A small encoder-decoder audio transcriber, trained from scratch: 20300 steps.
Rows from block 6 of the audio encoder, named by matrix and row number. Each number is 128 + 32 x the weight over its row's rms, rounded and kept within 0 to 255. All counts start at 0. Numbers have three digits each. After the name is the row's rms in percent of the matrix's.
# conv: width-3 conv (encoder.blocks.6.conv.weight, 384x384x3), inputs 112-125, a 3 kernel for each
conv.42 096:097202137163113146084122088192158134096139123137114149101134162134096136186166108027122152165147161079099129109126088119114122
conv.43 093:138085117206127177114135143129182127056115154106120118109120092110136133146135157182182117118143104129160114111044091103161107
conv.44 102:118156190115166142110129126130102108131083079122150114112147102158137129149105111077133068158187119106138111123183126085140124
conv.45 098:165140141178147206077079093152134108146144087145089171180153145103059061060052129163073116132088161079117135161085117093068046
conv.46 095:139156106154134160104137112141128161098094115115094127140153151087147119071164146145130130126159112155102107107081127107128118
conv.47 100:042124116100148100087096139099090097152131109120123175174158132135137100105126129140131187123130125173122120128107113121120143
conv.48 100:129151143133128100069108117154138092137105073126151124037118137193196154086184127166160100116164149134121061117157170083111142
conv.49 103:126071121149149165130057073127106143130189122148188075153108100097186156152121177094103113138143166128106105185140170133190229
conv.50 100:117057133116117116163103106107166136103130106148195102136122085134133171142099134122152218082148174144164173136151082165098126
conv.51 105:170134157084153107119117154126121121095138124123134135157089137192177119125110127074128113131180121218117097126128112128070156
conv.52 099:209106126093117117102135129132185170108149136129095136095159156126161075167104134156106097110179173111135123162126142129169099
conv.53 106:136136169120128129145100093134076103142193163086061081136105169084132048148105175125164141173046123131116169169157148147123150
conv.54 103:112096177128138122094185127132184210119130084098149149120118104098142147091149165131144131126161140125147187172083138120152145
conv.55 096:174129097153120153138128047125136152128123083107121100161109150128110125178121137148127117140157163139113082116103112134134119
conv.56 097:181147131162115177093147093128117130154144143112115113188154153129109120136117121127104122153084083143077079105088105162205085
conv.57 099:134115155142166138173108107090110125153112192077168106149173144102067126094139202154119133128128118122114141143144125102123057
conv.58 104:082078102131175132092178130103123171132147121122136116128147153137107106119151147184097150114163174172131146131146097101116078
conv.59 097:163171128150147134187156095105112082136063086172119081077043134139117114136167125106071123127080119131115146111077115201142080
conv.60 103:172140123159070114054089098098130139124130176121132166085190121139154098051106181109108094129173084074112136122108135135150100
conv.61 100:105093105102130113133170133121142098142118065137138101113169162097078144066171150163155166086088157103131138101071149086060100
conv.62 103:146182124093144094170113168130105156118156161117124166109126117145160112128166101157119114114104197176120103104160105148108063
conv.63 102:058070079110131065186108128154137131098141127107142156153175114161140124106193160138095140125120134091127152104121117081114116
conv.64 101:165173095063119081120045120108090097150134091143143116197115103100134071114129150120127086103097141151153114141056112118086096
conv.65 098:107170131128168096156104125131111124164091089135067151161169127108102111147131158178177156132143108124126139099079123132104140
conv.66 098:142186119148094111135151143109089106140109142099079126085129141124176174128138094116074094119169166171131130158132123114148121
conv.67 102:084136119117190078143152171085143154138098152046184196134140129135143147171089119130148108091074137132064081049131184170172155
conv.68 100:104148116056163108118076126145131118126154151137169156095153149153099115101149136123114132077109077063127136202103155124140144
conv.69 094:104119124128108209121156165144104135145128131130064141150147199115127112111143169071117117143101136155093116090130117092103123
conv.70 103:214054128129116122092154099079093113124133218131159074155181083137124129129112105064154150098110113135212188153141117178092125
conv.71 095:138163140146170080091134111127103112098102110137133140134148131086147165117138095139149126124127132081109123114119070140152143
conv.72 099:106106123061121208158135070140199137118131149166170122070099141174130092097170095091112071149129138069077164134092105121139130
conv.73 101:152104138171094152139123135144112108165158151157110098149115064120135132194097070158144112182154101118097112123097092182106100
conv.74 091:093184107168103138100098165168151108096132079097147106104102154123133125128144189129121183123158114142148102106109088116138157
conv.75 101:121135119150129112115099163080099072139134131145146113112149130158120136120105113093055158147134144086121125114140124119073078
conv.76 100:143117156128094166100196168136121121116076082122193124095087137120159083097122072115156093159147158152175114098152140129127165
conv.77 101:089129129098159115057067121104129166130092147156146121116151140081103168097086140122142159126116087160091082133149113139113118
conv.78 096:135085067123191117125108125094112065131144116160138146173099141097098110137080133192083101144150123138148164125110117068071071
conv.79 106:124063148082105122108097096130136160114134105181158116052129090104112141120121148132130158160124131116106125108110156195154117
conv.80 098:117122144149169095142167123130135118123096198142098085159121120112091113094078092135101150109101088140163040113172128146117146
conv.81 100:095126156073123074169113109166112112123161194123157150141127117158145121115157145112110102169167106092134161153093176109172142
conv.82 093:232114096099110129105111100134111154135136095141127141126136127152146058110112087130170135106143117066107159180071097129150126
conv.83 097:152163088145069169182093180129125110152122135138134117156163126178173167166113081080088096150131121118106168128090107097096113
conv.84 098:182183190161125118149149133124104123177046098128135128170068041154116080065110133152162059138053120140203097109174144084110123
conv.85 097:130147154199123131153089126127127104150130177092122107199123100147137108120136077073188145097129109133164138141120097138131179
conv.86 097:148129153115121132122100133133143085155188121110140093114136073136110193122147083173135126124126085089126179118082126125124131
conv.87 102:109122143123144184146143159155140140148107114096172180115099115108147146158105067164130119134078087120125097128059154096118085
conv.88 102:101171141174128101111107037137127126177102118196112120142165112183112168119095090139051135131110115098159092092038148101130171
conv.89 103:135107081149113101141147115118084150109139101141161175147113087072089088111136133048135138144116115140123182119149141146168114
conv.90 103:139045072132102125166094133109132066165138165104168095120152183063186190066130111116066115131113097131095110063158185140159070
conv.91 094:113167165216183108175137116110145115125093137145144149099139149133110144146126172138110138094131098122088083122167149115108162
conv.92 107:099133132096127132112156102106151150146111110100138086157150109133095117128129112188167151107129122141144191124177156112113081
conv.93 100:120089147146146154134165080107107171158141108076128127102132129124126079105106110150129099104146147174196172103134106167138127
conv.94 098:180135148126114119175160110127118148142179166101177187087175094111107106141156107172126146156091123068074175152146112122078120
conv.95 102:093147155116148135114087139074090126135092136139123104110110170134161098119173087129118107105069125100131122087152169142146145
conv.96 099:181109076121166141098173150122118142102136120146129132115114145134103143104099134093075095140107143141120185120100125129131086
conv.97 107:084095109110126119139127188102137081104142097091148145046073128131181165105072162085105119099144132182109088117101123095137178
conv.98 095:152159167189131112144114144097145122169119139143225172180068133099089126139096138193187123101126122118157113126130203164059120
conv.99 100:123127088161122146108139144138083128131154101146118147102089120103084127144128149112112184153108140202172142158128147166142143
conv.100 099:095179095173148130138105080096107120090065189163143115076130138118110091176183149117090087121141096140139139114174160134144153
conv.101 096:116137113149174099075138119134142138090080149139119152072068129163161124159116082159116113084122123138139139138108090177113123
conv.102 100:091101109095150115161075128146113071174132146128101075131098143140113192128155107068078117074118136145151122100109122102153102
conv.103 102:116122140148171147085105134148125121125113130111056065148086134122072096116107112158144113108109104184151112085125094064123121
conv.104 096:116129126116107163138158122113136139148162141092106160153129192079156097139114112138156110096099156080119119173148096138077146
conv.105 105:096031003051109186102086140135116132139109161113103117153066082168145156136099112145139163155139116074101111168132130118150137
conv.106 098:126153153118109162138103127145148118124098139078115156148138118150183192143134114142182100145103042096113164086117129160163112
conv.107 104:156085138171128111196098108153133149127144140139104132183130135124120141163176107160184143153131138120110090142109147127158114
conv.108 098:119112135153109150086085147128126150120057124095180132124111168177155140115131153165166134108202162117079109129155175104143078
conv.109 096:124113080131098132130132122125171144161111108135175143124177183137157104070117151055093156141114120044112160120150119106161061
conv.110 101:139099112075132136118154136177171122123105101139129156120147096132077171099096080125132106108131184110134085106111146127103110
conv.111 102:125140188121169172112055114098155113128185106080099127152100108142180126099097151134155125109076148110101179116115151184124101
conv.112 103:091133121092136118149153134115117163137167162106112134084107189117121159136088126162113114123105123058122125151131099165138156
conv.113 102:132138173082131138158138087146134132129164067131157132120112131118134165125101175150173166100141147152154130112095071084149147
conv.114 096:124116136118147160116173171145099097147104048082113093170118071178089144125118097111168165143099057103046132155112164109120128
conv.115 098:113174168168159113138167155106121169120172113099113100120101065088142129124203134163121153127187147131112095094114128136123113
conv.116 096:193162185095135132165134107088149163118150120138134169162145114134167134064110149135115165125119141134076122131090095143118158
conv.117 102:171156165123193145156151137119150131122086145108116099099118188144099164150044131140094123127141157115097113135202135117174123
conv.118 099:083120048088179137145099100173136148094120107061142027150108088068173159100105123135103087125163130088102106116105097144180171
conv.119 100:106074124173197147148121101119106131115160153118093172117181155118152139104133118191085148195148126118190149095119108124141110
conv.120 096:141171110110075114116124108098109095122110135167173138103121160149151137119120117132122091155085153141156160148126140170190122
conv.121 094:148092179196136197124128166117147154168075135085184118058124165129100143127097173106120147153094146174099150140124118143153137
conv.122 098:073087135092107160077131104130100180122118172085101124143146142179137133135110151162142143093153152131004076084128140206155140
conv.123 093:136110107147103098132134067165145141107070182151100175089093151129122095109112176200137111127129124129106103085134159112074110
conv.124 097:174095127137117171205055154128122136078067093142126177154087174165149135079165144114165118143125139122137073129155099127110127
conv.125 097:166172154139076102136164094158109100180172158130138135110099097090183168120128157166175033100134122163103097075107134086118150
conv.126 105:108155133080127147110127123136096093124125151151082086145155148181130117097160110093077107129101135095139111166148164094162131
conv.127 100:056095096106140141098148108076157177131097140109090137098097114160174133079071157161119080126132130099173087210118139176104122
conv.128 094:108162150152105152117170160171098105172103084123110116088123135084133160145148164086152145131123134103129142119133168125160147
conv.129 096:182180192140175141150154160115149119108183100091062142066102154107101152159105157156116193160178120136119155155146103139074138
conv.130 099:112138126152129151076150136207178084188194093101193133132132132094148107179120131108154125137084159107133156121148095136066099
conv.131 100:125183120112145090165178146132064091166144124115076076153095118167183140155133203141149155102141126089146168120065149145190191
conv.132 097:117091123130095127136163106112115094187094067139109101132068083196151098140136085125120149095115143168149132139168137157158127
conv.133 098:102127111128134143138125068121157164051134119115074102116141139138067128148118181190094122139108162084149127099081124120107155
conv.134 098:114171120165105095082154169112124100123152123187137122133094124098124178144214121136097191151173137131154181105146120150148103
conv.135 096:171094132119117105171144141084144120117143210165148134158153132123127079185130154097166185158147139112108111157087132097079030
conv.136 101:184113141210183106136093080155111092164137106136092090167185133158166141104116110132123140134105079116141142082129151130113112
conv.137 101:103100165190124088093138108139088155131083154136132070153145088164144126151126136167148085077095115125108098112130099163121100
conv.138 095:104154150072116117175176147105137114130095135155090121180158094081107095109162152170141154138136110087079142126154218173160129
conv.139 111:148135103091100142144116122135124137097126176144122170098141133147132115147093101153102134149073097182129187150127128138122091
conv.140 097:122020119147187079088106164114132118169117087164101156113053073099120094156151150146146107165143097156173142160126165123086131
conv.141 101:163128113169147067106156114187142128094196111132158129123118142144155124125216175136116154110086162137059141105098153103160155
conv.142 097:159171121090154135129161121110163143109171174124106106106117103135069126114101126138130183121096133121102173132139103074093109
conv.143 109:107072137137128150136127124153183144158124130126141127126184195089100132111080081112071101092086121153111130137169112170185144
conv.144 098:185135119130161075092082113145166152122109110109114142171136178102106178192158163208117188094120159097145155113167126191207143
conv.145 102:152134141190131175150090185164137132109140169130144066135098113103137097120105068157123161133104130146196096050099169104150167
conv.146 100:158218197160099123117147138168133170125109090060125082124145128070134141157173066124080140151151108143141136122154115120136092
conv.147 101:143113103230116140164158146118100099134127119075150121154166161179111121104119118111154097182127136089121077141145156116158147
conv.148 099:169098092192180124219134170110099116144116131109139137125127079134159122093140118125147115167137135136049114101084129152142173
conv.149 099:108148174142111125112105144146079080146132125186108095102102129128100196183071121158085121126156119164157100138114112075147107
conv.150 099:128132114140189133140115098130140158103139099139133099045099112143158119112156107102137214152134094145139092122088133077143120
conv.151 098:159121125146177174127106149115085144125143114138132113159191210104175140153093126089076140140134139150122106139066085123118165
conv.152 102:099145134128122135215103130082151178144132182108095149113066096124125183121126155117213202125124157187150089134055102137161172
conv.153 108:134129182122044115108144123123115092151139156128175162113105153161110125176086122124127115124108157128057106059143118106115142
conv.154 099:144167141035127085160080134154124126114105120154117159126132136140063091157154118111129127150172167072111196118107133085106124
conv.155 097:152101090125141114048100146176131054095121131140110083150166157098153101145111115069128160157139128157107117079113129145086177
conv.156 102:149152149171114097114115135138099148114135140071133125126130167159119108108111067153170123166091133151133128100169102111138142
conv.157 100:121143169124127155172202168118157120167134135086122142139177162128143126114142105168053082093190129099146099103136161155176120
conv.158 100:147136170075148127124131154171146090115114090108151130120093091133177183164151068122122112119107141206144128110116161169173134
conv.159 105:084136152169143116110133139118123109131165116164170133149137084120152118149126114075083108089133137078135118114063120082069156
conv.160 101:140116173070101103171147148119153126092087077200146075100133120108143110048083093166077113140167126147105076150099139134148179
conv.161 107:134055153047135153149179098136148078137117115121158118125106118127076117071160124138159178156163102149129111158136112155147136
conv.162 105:134087169120129140107149103094150112176094124191079062137161167149130099084103122109138106128081110085136100074101116117132143
conv.163 098:101099111114142078114155154149148140111105086110114058139147069103081115135086134075137120133081091131121079155118129138132120
conv.164 095:166137117128135142116102120117103155126162070169078105103085149110123134184132161058082111142098092133123104145097155149100141
conv.165 098:116189162116072089134115121055150102125121165168118126113103145099113126117063180119080087080140148144142123133143121128121113
conv.166 107:095110105138136088158141100117098116113164086159138149113121095165121137164146142090090154115113101086122152160130195117106136
conv.167 099:139162155180122117146077140113157118157118152113166108070095106114114117083107160100094115125120098151112143081065119133139136
conv.168 094:153094124147171150120088089121157137151133121132145144119129146121086126102169199171144121113109084086118118126122091187113175
conv.169 102:132079125168165169124141117073135143114131090102118098122165128120130162102110104081111121126117165159105159078088118162194143
conv.170 101:147193138196139074102089093134146133121133092173164158160195128123159159112098111154107099152187127077136150110140159118138118
conv.171 099:105073148081054102131094178090100146091117135125102158066126114123097105143113101126120148161109129102111134141120131076117118
conv.172 100:145161192109152104094122172122121162141111125075116147090090155117110127125146143135138143110143138180144128094103122076126116
conv.173 105:166169168100138156098114130179207178145162170165173142181098147196156072157132091146139112112090146098127106130130134105160099
conv.174 099:111104090139108119118109137134187120174072112099134133067106096128175128070136175161129114088174142116120170114143150069140135
conv.175 098:124184149071120093147186104129131179152137142136089079104183167163134056152133154118094130135100111088141110138116174143220147
conv.176 098:178160172132153135158122119117108142116100119160159161145143148095121126123138119126155089142143131134131134178175136161139140
conv.177 098:119086152073063112119142125105090112173136150131170118132164122158112071152095116107139146156088100142182125119112087129138216
conv.178 095:142111148129088190136158116084144178113179129093141116149143122130181152079082155157127165078121134164158111167103106114107093
conv.179 101:108176186070111162106164155155104157127144140168154148134160171126079128157091077113113113105117154156084101143134098148092098
conv.180 104:105087139152098120147127109127195126151099103138153127185172108140128100158137105128096111070097125179102154139192110157071056
conv.181 102:158082042209131127121082054119117156168102130164109182092178146123159146121071051121158179039147160119131087115140150112111102
conv.182 102:118113152115174124109096191160166149142165146128111166146101085104160167170174115157100073186162170129111098148136095087155152
conv.183 103:139090154057154164161111110169161147153133120106124111126115162102128105153114145075107061113126090162093153196127168122117138
conv.184 099:125140130141141097086132079104163116104105157165148146108128080187168141134082146125164130109109145068043080128114102182106139
conv.185 102:111133125149149100160051124146121110130088097078154093129166120168096127108154106129190106105127167121106141129100126140135145
conv.186 105:062162098106059093124157125147125121150122094147093131113158160107105082142073094187104094120110140136057094133138132098103063
conv.187 100:153067114172131135082081132106156090176125146076111122143142106116121138118179155165152075058145153120154155086168125175130101
conv.188 101:144102120177125124101125109162132129135053076090163182154105136097125114118126111130099127154155105126147071082139114128155126
conv.189 102:203118100161107112123119153163152113163148160176137146094143136092151151152189128092055184178169120148131155147144174149111114
conv.190 106:145066102108119164089125149198111141135136065157112148125138164122105203097113110133108122117084131148088169101144153151166184
conv.191 100:152212213127100137095152123101123139192122124105072175149155083104141097101105155120146133141128119122071135086139107078114118
conv.192 104:172116087131111108117091139160088098108094108186164130132141108151137173127064127115120099166119133119127147115118098118154160
conv.193 102:153154159149109146076141133133124151130135160148160174196160090123057087146124098141155153182169071111146105101098107110103120
conv.194 101:142131093075191122148149127147156123092120102203215124096165155147112111091140135112111179165101129106087088107087145138097065
conv.195 102:156138058065066166110164124104097170106114080104094124161175103162120103110166163142141136175116110141132141125100065143086150
conv.196 098:135126107139150139123107110116141143136068059172102158136116106123120128100115150132088137099105127161130122083137100088156146
conv.197 098:092081146105114149124117087095079119112149070090167146133146123190116151087075127127070131117076102108136111164124111138144158
conv.198 099:114097105127114097097091088139146137029142165164139173152163141154135099138117104140118093139073070155145104118164217137149115
conv.199 101:120101085119137102161162129113175138158137131082150095154101096176132133116082107125138131127183164068129146138133172192131117
conv.200 102:091069165133130150125141129114140103153099130102134120092169073106133125116129167146064077097133091097072109120105194112106136
conv.201 102:136145142134061020120149141163155129122169118163137170132126129186132096143106148152131119091098086133159156089131186126138161
conv.202 098:134130041180153112165133089151131126072141125149104206118127086150157115114105115095180139112075103162089082138123093066111100
conv.203 107:116147084087106151132118145143090105108162147093129091104106141118159130120103132088177122167095108136154133100126128130105156
conv.204 101:087160128119093123087168146175155117116184181169102113114188203116037138082108063149110055133099108098116116163156117164164164
conv.205 098:148116087117126141170138127122159145179145152141167099092174109183147116120156122149126099117157147120112194144150072137147101
conv.206 101:143143080169135116135130135147156163161116176051090122061104178097089104124111094090057101152090121100157131063074097138134095
conv.207 105:152126128176097087090084097108148159070127115102057109135139098188167174101086085145138169088107113127146116079118101114074073
conv.208 104:131147185144061134103178147131107116088140140131035114136185185187120138065131156136179121104109115105107134116143139110103128
conv.209 101:150200108172149096130133146108061101091137073132116188132140082067130118109162097123091116129160144145176140153102081143149157
conv.210 105:215125110168154132113116137161138099149123105180088148084109085155183150131150127135129102157169128126099157143141126036103183
conv.211 101:097032115088119051166114187163093148153146112105137173132150186126153109127137129100075110097111145129178131165081135142146160
conv.212 103:173123122116126151137147164099095060136101135134135141168131114107069135074107153150111089139117077123092153117111147111181167
conv.213 096:132155117062085085127120163116083086163121148154112104159116123146192119153193106088106177107115129141133154178223175138125118
conv.214 099:129134086154150112106121187156095106087118115176085053109113124097142084162084092130077123078114138128137148152110122179076147
conv.215 100:125084145059111107113153103132174118125132137068134098154081149200142099118127147116073158167142093118108115168178117079130121
conv.216 098:161142098148132094201119114151105139133140103118136188125121146099118161139180127037110150105084127121112088098110148183170173
conv.217 095:121104107120133100105088122071116140130077144170143150141126137132193083139105129136126125115147158132139155125084134111115094
conv.218 101:144179164140066140139101132119178168108139142110139181176176111142145101121131107118133150111112119100123195114171137135127117
conv.219 098:170141176140134142124157141122164127104103102206118083136189132136167135087127108185196137099160129184139169145093117121126079
conv.220 099:135099140155112116090208143083135153165117193112109161170179126096101159146092089134152133076114105129140091084095125145135171
conv.221 094:072051071104163117171113150080127124137113224150142191130131070106168151167098167130136067131110083175110100101161171179157138
conv.222 104:140149195092091065193166136132154146120102093102115164125107124058128108096115144117115185154165153095110137100133139163163091
conv.223 095:129095096123172135117132133071126092123131158081094163088080181089188190138135105074108123139110168148102103128098059189124118
conv.224 101:134136104092138117137035115170133084136144137074116132170114065102106141128152137158128082144104127154128114120119131129075154
conv.225 098:130154114083117094103174105118157123110112188183157148098112108099096131119181119144154109135167096100126152120088098099147080
conv.226 104:149122139108124114187092133099131141100134117105111124172110160119131156053099183116122114130138142073159105105095079117133143
conv.227 099:137119077079085110112160135172102123142111083137109171211190203160103104147142145125117130136154120085125139187125142121127078
conv.228 099:100108161128082104139130109151120161154169121138102108146116116127139114076112176177215189139083134126091146085180116103137174
conv.229 094:160145182184091130147135077109093101090065144127101151177098084151060138092102108152161142169139134161144123122153110122168139
conv.230 099:079120105155126167141166124095140096144090145121124171146184140143182152129135157153098121133104153073132135095137086146133141
conv.231 100:064114168075080084104152126107164181115125116163083171160119070114112180116125146172068117077134126118124116142179144111081149
conv.232 096:106078098178096119108035087135133114139135083135099123197156111127099081117091109133152122152096140140111157116160143107097125
conv.233 105:159146176164114129046109151129132126058086165079052133123195128055123103109124091185133123131147145190124098100092149084114132
conv.234 108:127091126115160104140178137134118157099129120125096115133117136075149137146063159125093121089128129179110136124114160061124113
conv.235 098:103135151157091081087145166047092102175155128126117074117174104097165148065114132122151099085119136154158126113084143111140090
conv.236 104:165126116113138096163154161103169089074051144178159139155131115122160144121141112142108143200159160145095068154128157112129168
conv.237 092:157114152112105161130095051131156153042076143096124141142149142112125152127088096144124152100065082068093122122108132136157121
conv.238 094:229141120104134114159124098190156108128050118189142138168149155112115145187163112121162118104115123102198067126177106131129189
conv.239 104:142148116136173136099166153131116116131169117144108148133140106154085110130095100179118135149116138127082153152145147124074140
conv.240 096:097177090144175156109122156096117121112060211096112138134101114176076083131146129079116110112102125139156098164134122100121118
conv.241 100:124170155145164119181159059142089138110090156126141133189097099121127103133106093129178068115111154153163092126161101108104116
conv.242 096:142150141141088030163166127070147130146102115108171177121132108092153115106111124130150124095135099137072070092135079131130119
conv.243 097:151075129113080052147103113188155170155100139151218135108122169113156132186165156169094134110150074110100114135161136092158171
conv.244 101:135117138062139100096165088076065155146086117103131157080156135147168121071108161066066135172100118152117184133098118146151175
conv.245 098:126118114177149129106111093151172118164113119141127147127107137128135137104128161171141143125117165117111167113111067169135069
conv.246 093:152135164132127084084112104170146088148119109094141140059234151182149147107152124149151102069107130100152137103082130132162138
conv.247 101:063091102149097107103122182124131098171171172231086109113102127146150179146073111127100139192102152161132151110163140154165121
conv.248 103:180160136162104076071054116161147088166183111124134179131121108134133126160121132117087126106115104132152090109115068118149141
conv.249 098:105107095194090126131066150133123136090182165128123135115213132126114054127135157135161163159151158068130083212085147117109110
conv.250 100:099176064119144090105132179151109085105173158120178127160132088155157104096142104082136144191100123112105137135081118134117164
conv.251 101:100139193129154108102078110148119125175109153165164089082137112130094103174169146147148161150097139120105167104105106092146053
conv.252 102:120152098109152095118146146141085132095137123161107090123144139132157085127129128113121183141222176163120120122117148103139093
conv.253 099:085198136102141138121067172136132080046153089154117158154145124139120144134111155099097121141103130129145163132124138167126135
conv.254 100:147105151073140168117115151120157138054143170083078199122129113071088132165129090090113091163135152148087096165131140132136217
conv.255 102:109139112099156104104137090163127137123151120136111118101142143146133135112177113061095109132153100176106120122118073131119168
conv.256 095:140150143117124154138165167150131167095131114119121166187141105138121095133153181100141068097122104106127133138160161102058137
conv.257 101:069202101170165180142152118123173128094159157137086166110147189137209123129106160137105133113106123104140129178091075135120146
conv.258 098:046099135157093158160140107109103161104136121125088127125146143146119145123153116116126073118132059208111120158181129129081110
conv.259 103:154131109119139140093135147139108104109123118131122073111123123163102109101135122119112104122073124185120153111119124128161127
conv.260 100:078160153134177123167143048143147100170097106100093116119133068055058170130098140084139130120110088141168126091139150095186149
conv.261 100:148090118147122135133102121162115114128142127162150149146134165129211115168112131158114088168162129086171196163180122101145138
conv.262 098:120131132101156204162153139097161144168140127094119125176147114146154113069110162067117092162136140161132115133119149112113115
conv.263 095:145139140186176225156129151123142064096172104102103076140182121115120075096153171116057207128090129127062107127167134123158126
conv.264 099:147134106185135129108085168131128109099123111153123142175078082120172123066088077098128111102160133135121160095137188124171106
conv.265 098:091070139130161148145138109088080127145133128143143116130106174131103103114135120113142124102131122049163217102091124122082158
conv.266 103:081125160056125170119100130100186096134117108108130113147139196131051184184094116081153131130126087127116162135163096110094160
conv.267 095:140069099135074125130121111114162104169117095139167145219199199173142117156110135080126155103115176040121164117135108140175099
conv.268 103:135137083131176110172127116131129114105085182094135048118112096115137041197124085081153052104182107126106153129150140113075081
conv.269 104:169125116099102175101128129189147113144152120121098089117095120169136097134122097149170128141139089127124118058145052158164174
conv.270 101:147199160106096123187165138123113149154107108100101105083167112093084105182154098122093129158162138110150098109107129137095129
conv.271 098:128121137156161127139114111179159141137155151155161119046073133088108091093115122127156141161084133110071117136185087059137160
conv.272 098:120116079167106138123129140146089149105110095122119122182097057119096110155109129167069113123102119092122145097127106186164137
conv.273 102:126152086125151106126153141122101082110060115152162142159113151184075115116115135140152072145139106142197097163142150112124164
conv.274 100:131119084095103169154138096125090112081129231124136180085120196136123122149138125139101093110113091179125118119156085119139096
conv.275 102:083148147164145055107026177198125093081096099154153120134144097125136077101090131128124086152106100148112153082078146155065175
conv.276 097:115059156143132142116154130168138142135117137181136102152122093063125095121100133171098094132161086164132116181133132128109138
conv.277 099:126098121133080094116104092135133145176058116182124125132112129151135134104104148128074081078138140120145133152132037113137062
conv.278 096:111172156078207120117128127144158156180158148088107164061136094141143122137115161099153136147098101079082065188123128165113218
conv.279 105:171107122150132099185153084146112145136146073134069168128140160030087157141166162156092119141163175130150084083079109059167170
conv.280 097:085090145081118075146067150198085194120083105084090113116151158119107098177079098087097156154118062120068145088105110125138100
conv.281 103:103160198104093114102113133136154124128103152128158160135080072126105117116060128058072109126153113158140069127147080146180176
conv.282 098:115134139093148095151126051132156136134134093166190141106149155164165126192189101110147151166137113148159146141136158163169127
conv.283 090:106156133188119099124079127141125168099156145132131116087117151128098116162193229174140174156139149141095140188139162187214220
conv.284 102:086094131105115122078143175108120106118124099128125136131152138131079162097108139118103149148155114172117161149174203090169124
conv.285 101:145084134157103095138199137103119111071112109109120205114164130173083119126141083165128112158077161093110157160145107107114138
conv.286 102:115134112115098069102090143122157127135141107157109127123096109144069152156121109115116169118171142131139163152112103064019000
conv.287 100:163115077242174130184150125155124127168091129142089095072144144155134098117140050101115152092121119155147181165123085105075068
conv.288 099:143134077145123118170096181095087154135106121121097112171131183089132064174163155188140127130083100104155083082153073178165119
conv.289 102:148150095103130137165074183132110151108158117098115120146193179120123147114110080134121086117129149113106119079091132124066073
conv.290 102:136157179142175105201161069099140094155154134145120142112131159099146146167107137137150138161169137086146179111167115164111077
conv.291 097:155087128135108088166084105101117116088157116053107128095093123068100132156092132173098090074086119118112135127132150141170161
conv.292 101:097179121148167077160183129155171124152115150149065089158147054136131190104139050114090051131116145150123086153123199119124111
conv.293 104:120118127148103139161099121131086154137105116123127144103134143121110166127128108120117110150114133127150106126120094167121110
conv.294 096:165114120106139142133182149120139183190104169124120097133054068094130157203139100081145098105126139158178103138093096099109127
conv.295 095:100173136131086120106151137160143111116168128132095081177108120127081123131138114086083124136125090096109127109117152127191130
conv.296 101:188119165091181131152124070173119129135113136149104119095098091107080086155145126165164127157136132098157101105133141086104078
conv.297 101:111136168179091154148070095168116117152140093152098077169160110060106162138065141110134123182103118145118083059193165086089127
conv.298 105:176160132160149088165136123135091135110135112113134185124148122097150099116078101123115074170130113101095166148173107096142099
conv.299 104:102134189095144090125127132090110166126076117171070165132136138140095125115123097170129120122120134125132150117102118114133188
conv.300 104:083161120048173175112159150157120115135170090083086124098101117142155114111114127149146155150099144134138140178131141119188111
conv.301 100:124120131105119135129070078153106146101139168118163173138113155134101162167140207131131110140111130099142071146097056159159255
conv.302 103:100128162150098131100152160137123104143072144172154171114104147131112094102112102218233189129136143186128132083133072113107150
conv.303 100:102122136168141131125145167130146141151115154125103113132095167127145132139116121118110105123128161145107093139136158126121111
conv.304 095:068089139087157160154127113165155100114171152166151150116089148144113124088166112110085037110124112094131126109144140122164110
conv.305 100:158115084128099120117133102174142078112122132154168133102084136134114140118125154151113099138122165141120130100145121149133081
conv.306 097:170146165110100210017095134121148076173128148112160137134163138108104195090138138127111095132139150131072123102152183165111148
conv.307 101:118154170137063141126127176116118144131125097070103119168103165177169167101111132062159089165098116138124118096136181116125160
conv.308 100:153116146147129109153095126146128131136085139122087134128153102111237130107125148133070159124120133141178107163144122090137146
conv.309 101:107079187068098148157138151130132129085094105126122129138065093172182108127109113090175124178152140150141106135118140149151101
conv.310 099:144129108095093115131134143041116068137133133161147162132177124110152137084072139121099091052107118098133121144133150108100117
conv.311 103:154107107057090087122116099087085140193095165153139116128108140175126126154131194123217129124124116138099139080105134076137172
conv.312 100:141095109103158186072173138131098116126148166134128114086115079153115085081108076022104068043128125115087095155130098126145173
conv.313 098:150090049114082092118115136127135097143132088133162149102090143119099124087103168111160142162097102130111098102147126112139235
conv.314 098:123068112106168120132149150138065074144091097132126176164165209167160183130112028154136148145124081132156133200145108133125171
conv.315 104:128137092142153103153125148131108167101113108093143140124140079185135113153151201110093147120139112123144106100090124155114102
conv.316 106:109153164113147147106105118083124138161132125104133065161136137110084124119117120095180107063085087137134140124128109124124120
conv.317 105:197115110075123097063167121156067097088223127100155107114088107182107074177117101075181102137046143125090126160190129113185129
conv.318 101:175156110139149168135116147079166099080169169091117129090123125145094113077124134150108069174121082127157075075131141112126139
conv.319 095:157146117107064118157145127122157070088099114087162139092144160114123135133127162108130182093130149167117105122058096071167129